config.yaml
arch: "densenet"
train_examples: 95000
horizontal_flip: true
loss: "l1"
norm: "batchnorm"
kernel_size: 3
init: "kaiming_normal"
ema_decay: 0.99
max_steps: 6500
epochs: 26.3
Rows from block 22 of a small masked image model, named by matrix and row number. Each number is 128 + 32 x the weight over its row's rms, rounded and kept within 0 to 255. All counts start at 0.
After each channel's rows are labels from the 100 images, of 14848, where the channel reaches its highest value: "responds to" is what is common among them; "peak at" is the part of the image that holds the peak. Only what is clearly more common there than usual is listed. The data: reaction-diffusion patterns (Gray-Scott). In brackets: how many of the 100, against the usual share in percent.
# conv1: bottleneck pointwise conv (model.blocks.24.conv1.weight, 160x592x1x1), inputs 60-119

conv1.35 [101 151 127 104 100  95 123 171 129 109  63  95 114 109  79 120 110  99 166 150 113 151 151  91  74 103 236 133 104 134 104  83 122 101 154 116  88 105 148  98  91 124 117 134 139  90 132  95 143 238 148  64 159 102  57 113 110 129 123 130]
responds to: feed 0.078 kill 0.061 (56 vs 6.8); pastel (36 vs 14.5)
peak at: top right (40 vs 11.1)

conv1.98 [121 100  93 130  15  83  86 130 101 156 116   0 130  74 127  86 132  93  93 133 125 179 163  90   0 165 112 153 137 144 154 120 128 135  86 132 119 131  91 128   3 102 123  99  90   0  78 136 108 104  95 183 119 133  97 124  71 105 120  98]
responds to: warm (39 vs 14.2)
peak at: top right (30 vs 11.1)

conv1.88 [123  95 119 145 109  84 140 105 111 116 126  35 114 157 121 116 131  89 105  92 118 150 111 169  72 110 164 108 140 122 104  79  90 118 124 116 106 141 152 124  96 115 142 127 107  65 123 142 123  98 119  74 128  80 122 154 110 120 108 135]
responds to: feed 0.078 kill 0.061 (61 vs 6.8); pastel (51 vs 14.5)
peak at: top left (60 vs 11.1)

conv1.120 [113 156 112 156  51  94 101  83 109 114  70  47  73 109 127 112 160  77 146 112  79 175 134  87  46 168 129 133 102 138 138 101 134 139 101 124 121 133  84  84  35  97 120 114 124  16 144 132 123 102 124 112  81  88 133 112 134 112 115 128]
responds to: feed 0.078 kill 0.061 (53 vs 6.8); pastel (34 vs 14.5)
peak at: bottom right (54 vs 11.1)

conv1.70 [120 123  92 163  59  55  99 121  62 140 137  63 130  91 151 126 153  85  61 104 114 140 133 109  74 212 130  84  77 146 135 129 111 148 129 177  60  72  30 129  53 157 119 131  94  48 132 149 123 125  39 137  91  79 171 100 134 117 162 100]
responds to: embossed (73 vs 40.1); feed 0.078 kill 0.061 (39 vs 6.8); feed 0.058 kill 0.065 (27 vs 6.6)
peak at: centre (32 vs 11.1)

conv1.42 [150 127 145 128 132 113 133 126 119 139 123 107  95 122 130 164 141  99 120 136 119 136 114 132 100 143 141 129 124 144 156  83 101 113 124 137  94 133 124 109 116 151 118 131 121 114 117 125 133 138 146 132 140 130 135 139 133 138 137 140]
responds to: feed 0.078 kill 0.061 (44 vs 6.8); pastel (38 vs 14.5); feed 0.058 kill 0.065 (30 vs 6.6)
peak at: top right (76 vs 11.1)

conv1.40 [126 111 149 106 136 132  91 134 150 135  76 130 105  45 104 142  81  98 106  93 119 145 123 122 169 106 133 157  65 102 115 141 149 142  55 102  80 123  99 101 131 125 101 135 134 138 121 135 136 136 151  87 109 145 130  62 130 137 178 122]
responds to: vivid (40 vs 14.4); feed 0.078 kill 0.061 (34 vs 6.8); feed 0.058 kill 0.065 (28 vs 6.6)
peak at: top left (52 vs 11.1)

conv1.72 [136 171 116  94  92 112 126 137 147 100 123 119  91 137  79 180  87 100  91  96 137 152 125  85  98  96  94 174 121 161 149 142 106 100 178 169 145 141 181  74 112 142  67 133 148  91 125  95 120 104 224 138 139 145  90 112 156 100  89 130]
responds to: stretched (53 vs 24.5); pastel (36 vs 14.5); feed 0.058 kill 0.065 (33 vs 6.6)
peak at: bottom right (70 vs 11.1)

conv1.105 [135 126 108 136 116 123 105 140 135 125  95  70 156 136 158 140  99  72 171 148 135 146 145 147  94 113 149 115 114 124 107 140 119 132  93  70 119 129 103 148  99 134 115 130 146  90 160 111 106  95 145 125  98 143 128 141 143 126 124 120]
responds to: vivid (73 vs 14.4); feed 0.078 kill 0.061 (46 vs 6.8)
peak at: centre (27 vs 11.1)

conv1.16 [227 134 135 123  88 125 122 127 130 140 209 118 133 125 122 114 121 130 174 131  89 145 157 124 108 138 126 139  58 102 166 123 134 148 133  99 166 193  80  96  87 128 112 100 115 102 154 155 109 122 184 129 114 112 111  49 184 121 116 138]
responds to: feed 0.062 kill 0.061 (40 vs 6.6); feed 0.078 kill 0.061 (34 vs 6.8)
peak at: centre (27 vs 11.1)

conv1.117 [125 146 149 110  82 105 143 131 135 109 116 118 179 101 112 158 144 112 202 135 149 145 158 145  94 166 122 137  97 132 161 152 136 115 137 137 192 130 142 167 109 171 110 150 134 109  98 109 128 132 163 141 151 167 154 127 148 135 166 141]
responds to: pastel (33 vs 14.5)
peak at: bottom right (62 vs 11.1)

conv1.74 [140 139 155 121 153 128 107 159 143 127 102 128 127  87  92 136 146  99 143 160 121  80 137 132 172  89 102 135 112 124 131 149 169 147  90 149 160 120 161 158 117 114 115 119 164 137 113 117 134 151 144 125  91 158 162  74 142 143 166 128]
responds to: vivid (57 vs 14.4)
peak at: bottom left (30 vs 11.1)

conv1.113 [136 137 104 121  81 108 130 198 126 124 114  81 105  79  80 102  89  93 112 138 109 103 126 104  63 109 134 177 112 135  65 132 114 121 111 145 105 122 175  90  74 109 101 114 149  63 130 161 101 198 175  75 109 113  76 113 127  93 122 134]
responds to: feed 0.078 kill 0.061 (66 vs 6.8)
peak at: top right (28 vs 11.1)

conv1.141 [107 132 126 129 111 132 122 131 138 153 115  80  72  69 134  74 118  94  93 141  79 139 121 125 110 122 152 164 125 150 172 107  75 106 116 171 153 175 145  54  69 126 102 137 120  96 110 154 110 162 162 138 102 131  93  99 111 110 211 132]
responds to: feed 0.078 kill 0.061 (70 vs 6.8)
peak at: top left (45 vs 11.1); middle left (29 vs 11.1)

conv1.34 [139  97 123 125  82 125 142 156 117 155 165 120 131 134  96 108 106 157 136 145 114 136  95 130  40 111 113 183 130 152 106 134 100 110 144  81 138 177 118  93 127 118 132 123  92  81 164 156 132 132 177 141 170 119  34 130 183 116  40 132]
responds to: stretched (53 vs 24.5); palette: vivid (39 vs 14.4); feed 0.058 kill 0.065 (37 vs 6.6); feed 0.078 kill 0.061 (35 vs 6.8)
peak at: bottom right (32 vs 11.1)

conv1.61 [ 84 130 133  97 107 124 129 148 134 112 117 107 112 129 150 113 124  98 104  98 120 130 128 144 104 105 142  62  84 147 159  71 110 108 139  73 122 135 125 107 111 160 130 126 127 109 143 120 115 136 150 137 157  88 124 101 108 117 158 138]
responds to: pastel (44 vs 14.5)
peak at: bottom left (89 vs 11.1)

conv1.126 [131 195 125 120 100 107 146 117 164 157 131 112  79 155 102 124 150 115 181 150 161 176 104 140 108 115 131 170 161 162 218 139 130 137 170 170 154 200 140  52 120 181 132 177 131  97 124 151 125 113 193 178 152 173 130 132 167 122 145 140]
responds to: feed 0.078 kill 0.061 (35 vs 6.8); pastel (34 vs 14.5)
peak at: top left (39 vs 11.1)

conv1.96 [157 155 134 111 103 110 147 175 150 144 113 104  66 105 149 128 125  84 148 141 152 130 131 148  98  99 164 143 122 156 210  98 138 119 129 126 146 175 140  70  96 171 123 149 176 117 112 137 117 147 224 176 148 165 127 116 121 113 157 140]
responds to: feed 0.078 kill 0.061 (50 vs 6.8); pastel (37 vs 14.5); feed 0.058 kill 0.065 (30 vs 6.6)
peak at: top left (72 vs 11.1)

conv1.44 [145 125 108 179  66  75 100 104 110 110 101  88 120  99  72  96 170  92 101  87  94 192 167  83  85 171 164 138  81 135 195 123 114 133 110 139 139 122  34 146  69 124 133 106 142  54 144 139 112 105 150 149  98 115 152 108 131 122 125 116]
responds to: vivid (63 vs 14.4); feed 0.078 kill 0.061 (42 vs 6.8)
peak at: centre (28 vs 11.1)

conv1.103 [184 139 137 110 141 150 137 156 143 158 107 119 109 123  80 175 120 123 187 196 130  86  91 160 116  92 142  68  87  60  68 130 122 109 132   0  82 142  82 115 122 160 120 131 145 119 141 155 122 166 109 120 144  80 128 112 177 119 126 130]
responds to: embossed (81 vs 40.1); pastel (39 vs 14.5); feed 0.054 kill 0.062 (28 vs 6.8)
peak at: top left (34 vs 11.1); top right (31 vs 11.1)

conv1.1 [168 114 121 134 127 116 127 121 118 126 213 118 133 117 109  83 116 135 146 160 111 135 135  84 133  99 118 153 102 134  93 110 170 146  80  61 152 230 134 105 109  76 135 124 153 128 183 162 107 143 145 164  97 126  86  66 152 117 104 126]
responds to: embossed (77 vs 40.1); vivid (56 vs 14.4); feed 0.078 kill 0.061 (30 vs 6.8)
peak at: top left (28 vs 11.1)

conv1.139 [107 162 127 123 155  75 106 154 106 100  96 141 174 105 179 116 132 142 150 121 163 152 116  73 193 113 129 130 137 117 109 149 197  93 106 111 170 132 152 124 144 103  88 117 150 168 150 131 116 174 132 173 128 158 119 124 113 101  91 103]
responds to: vivid (47 vs 14.4); dark (39 vs 14.2)
peak at: bottom left (79 vs 11.1)

conv1.142 [143 135 108 133 126  93 134 128 127 149 155 131 117 120 111 106 139 143 165 136 118 144 145 121 126 137 147 137 113 147 132 121 118 136 128 143  87 121 147 122 127 131 125 139  87 136 135 139 123 114 109 107 129 102 139 126 110 120 112 126]
responds to: feed 0.078 kill 0.061 (59 vs 6.8)
peak at: middle left (47 vs 11.1); bottom left (28 vs 11.1)

conv1.107 [ 90 123 128 126  84 110 127 112 114 127  81  85  93 150  92 108 124 108 138 123 109 139  68  99  54  95 131 151 141 145 107  89 130 115  93 137 115 134 143  65  79 112 112 103 133  70 119 125 141 131 138 118  69  99 113 122 126 115 105 150]
responds to: vivid (39 vs 14.4); feed 0.078 kill 0.061 (37 vs 6.8)
peak at: top right (65 vs 11.1)

conv1.147 [106 156 132 125 102 115 141 127 148 126 131 119  68 144  91 121 139 120 121  94 130 172 146 123  51 141 102 134 110 148 135 130 116 101 140 140 146 127 134 103 137 140 131 172 108 129 130 117 123 114 112 146 151 115 143 129 158 132 157 142]
responds to: pastel (38 vs 14.5)
peak at: top left (96 vs 11.1)

conv1.75 [133 143 131 130  92 134 157 109 142 116 130  88  90 131 181 123 140  94 132 100 154 187 106 115 109 125  38 129 135 200 165 121 159 101 144 137 151 148 124  73 114 124 124 164 149 115  91 172 130 120 156 200 176 174 105 160 154 136 104 146]
responds to: pastel (42 vs 14.5)
peak at: bottom left (97 vs 11.1)

conv1.27 [107 117 141 100 119 139 117 170 144  80 133 136 130  90  71 108 104 132 157 126  94 130 114 122 143  75  49 191 107 130 126 119 174 108  93  87 196 162 149  88 118 141  74 139 173 145 161 157 120 124 164 172  65 171  70 145 187 117 122 132]
responds to: embossed (70 vs 40.1); grey (47 vs 14.3)
peak at: bottom left (29 vs 11.1); bottom centre (28 vs 11.1)

conv1.118 [116 112 115 148 101 113 157 101 127 194 168 118 101 151 186 103 143 145  95 152 119 142 175 128  44 140  79 128 136 140 139 138  78 106 150 134  74  34 124  84 116 105 111 164  91  90 121 121 135 180 123 155 141 139 100 132 127 137  98 157]
responds to: pastel (50 vs 14.5); feed 0.078 kill 0.061 (30 vs 6.8)
peak at: bottom left (73 vs 11.1)

conv1.153 [121 135 130 119 114 129 107 154 120 130  85 163  80 132 106 144 129 152 169 149 120 130 115 168 129 111 146 175 115 134  96  99 104 124 134  99  95 153 101  98 137 144 103 136 120 111 129 150 136 171 101 147 131 109 130 158 125 120 140 120]
responds to: feed 0.078 kill 0.061 (59 vs 6.8)
peak at: top right (38 vs 11.1); top centre (36 vs 11.1)

conv1.39 [115 169 129 150  81 116 108 118 133 123  40  94  69  87 125 110 150  93 128 116 117 188 129 107  75 131 131 149 104 161 149  99 115  88 131 144 136 118 107  72  74 105 110 131 129  65 138 138 129 117 139 103  64 119 133 108 121 125 154 137]
responds to: feed 0.078 kill 0.061 (51 vs 6.8); vivid (40 vs 14.4)
peak at: top right (28 vs 11.1)

conv1.14 [124 142 117 120 150  98  77 139 110 144 110 127 167 131 170 208 125 114 150 184 110 140 134  85 162 118 116 145 148 105  93 175 136  88 128 127 148 153 135 152 138 129 154 109 157 150 179 153 128 149 124 133 126 152 123 133 116 126  92  87]
responds to: embossed (86 vs 40.1); vivid (41 vs 14.4); feed 0.078 kill 0.061 (37 vs 6.8)
peak at: bottom right (43 vs 11.1)

conv1.83 [125  71 122 143 136 115 113 108 121 123 115 134 112  83 107  10 118 103 103 111 108 135 229 146 129 115  54 165 107 124 165  80 122 109 126 138 110 102 159 142 148 107 126 138 111 148  80 104 111  52 177 146  87  97  83  86  57 115 153 127]
responds to: embossed (75 vs 40.1); palette: vivid (37 vs 14.4); feed 0.078 kill 0.061 (34 vs 6.8); feed 0.058 kill 0.065 (30 vs 6.6)
peak at: bottom left (40 vs 11.1)

conv1.43 [176 148 134 119 133 135 130  85 136 135 150 100 136 153 188 130 116  94 119 113 139 139 116 148 136 141 138 127  91 110 146  81 136  92 131 106 112 138  76 160 145 144 154 128 142 137  96 137 119  99 147 146 156 112  64 161 177 132  85 127]
responds to: vivid (98 vs 14.4); feed 0.078 kill 0.061 (30 vs 6.8)
peak at: top left (30 vs 11.1)

conv1.24 [108 137 108 110 113 127 132 112 124 174  80 125 110 114 140 175 173 113 169 144 134 122 146  77 125 149 191 133 141 110 113  86 121 153 138 145  67 105 113 138 143 144 123 138 137  89 160 177 119 122 107 108 144  98 164 153 115 131  83 128]
responds to: vivid (51 vs 14.4); feed 0.078 kill 0.061 (39 vs 6.8); feed 0.018 kill 0.051 (38 vs 6.8)
peak at: bottom right (27 vs 11.1)

conv1.111 [121 136 139 157 136 128 135 104 141 205 117 124 121 137 130 131 152 135 103 133 109 151 123 144 131 123  98 193 106 170 142 134 141 140 146 160 124 109 175  95 128 189 112 158  84 144 132 169 132 146 132 157 121  93 161 123 131 153 197 142]
responds to: pastel (51 vs 14.5); feed 0.018 kill 0.051 (35 vs 6.8); feed 0.078 kill 0.061 (27 vs 6.8)
peak at: top left (27 vs 11.1)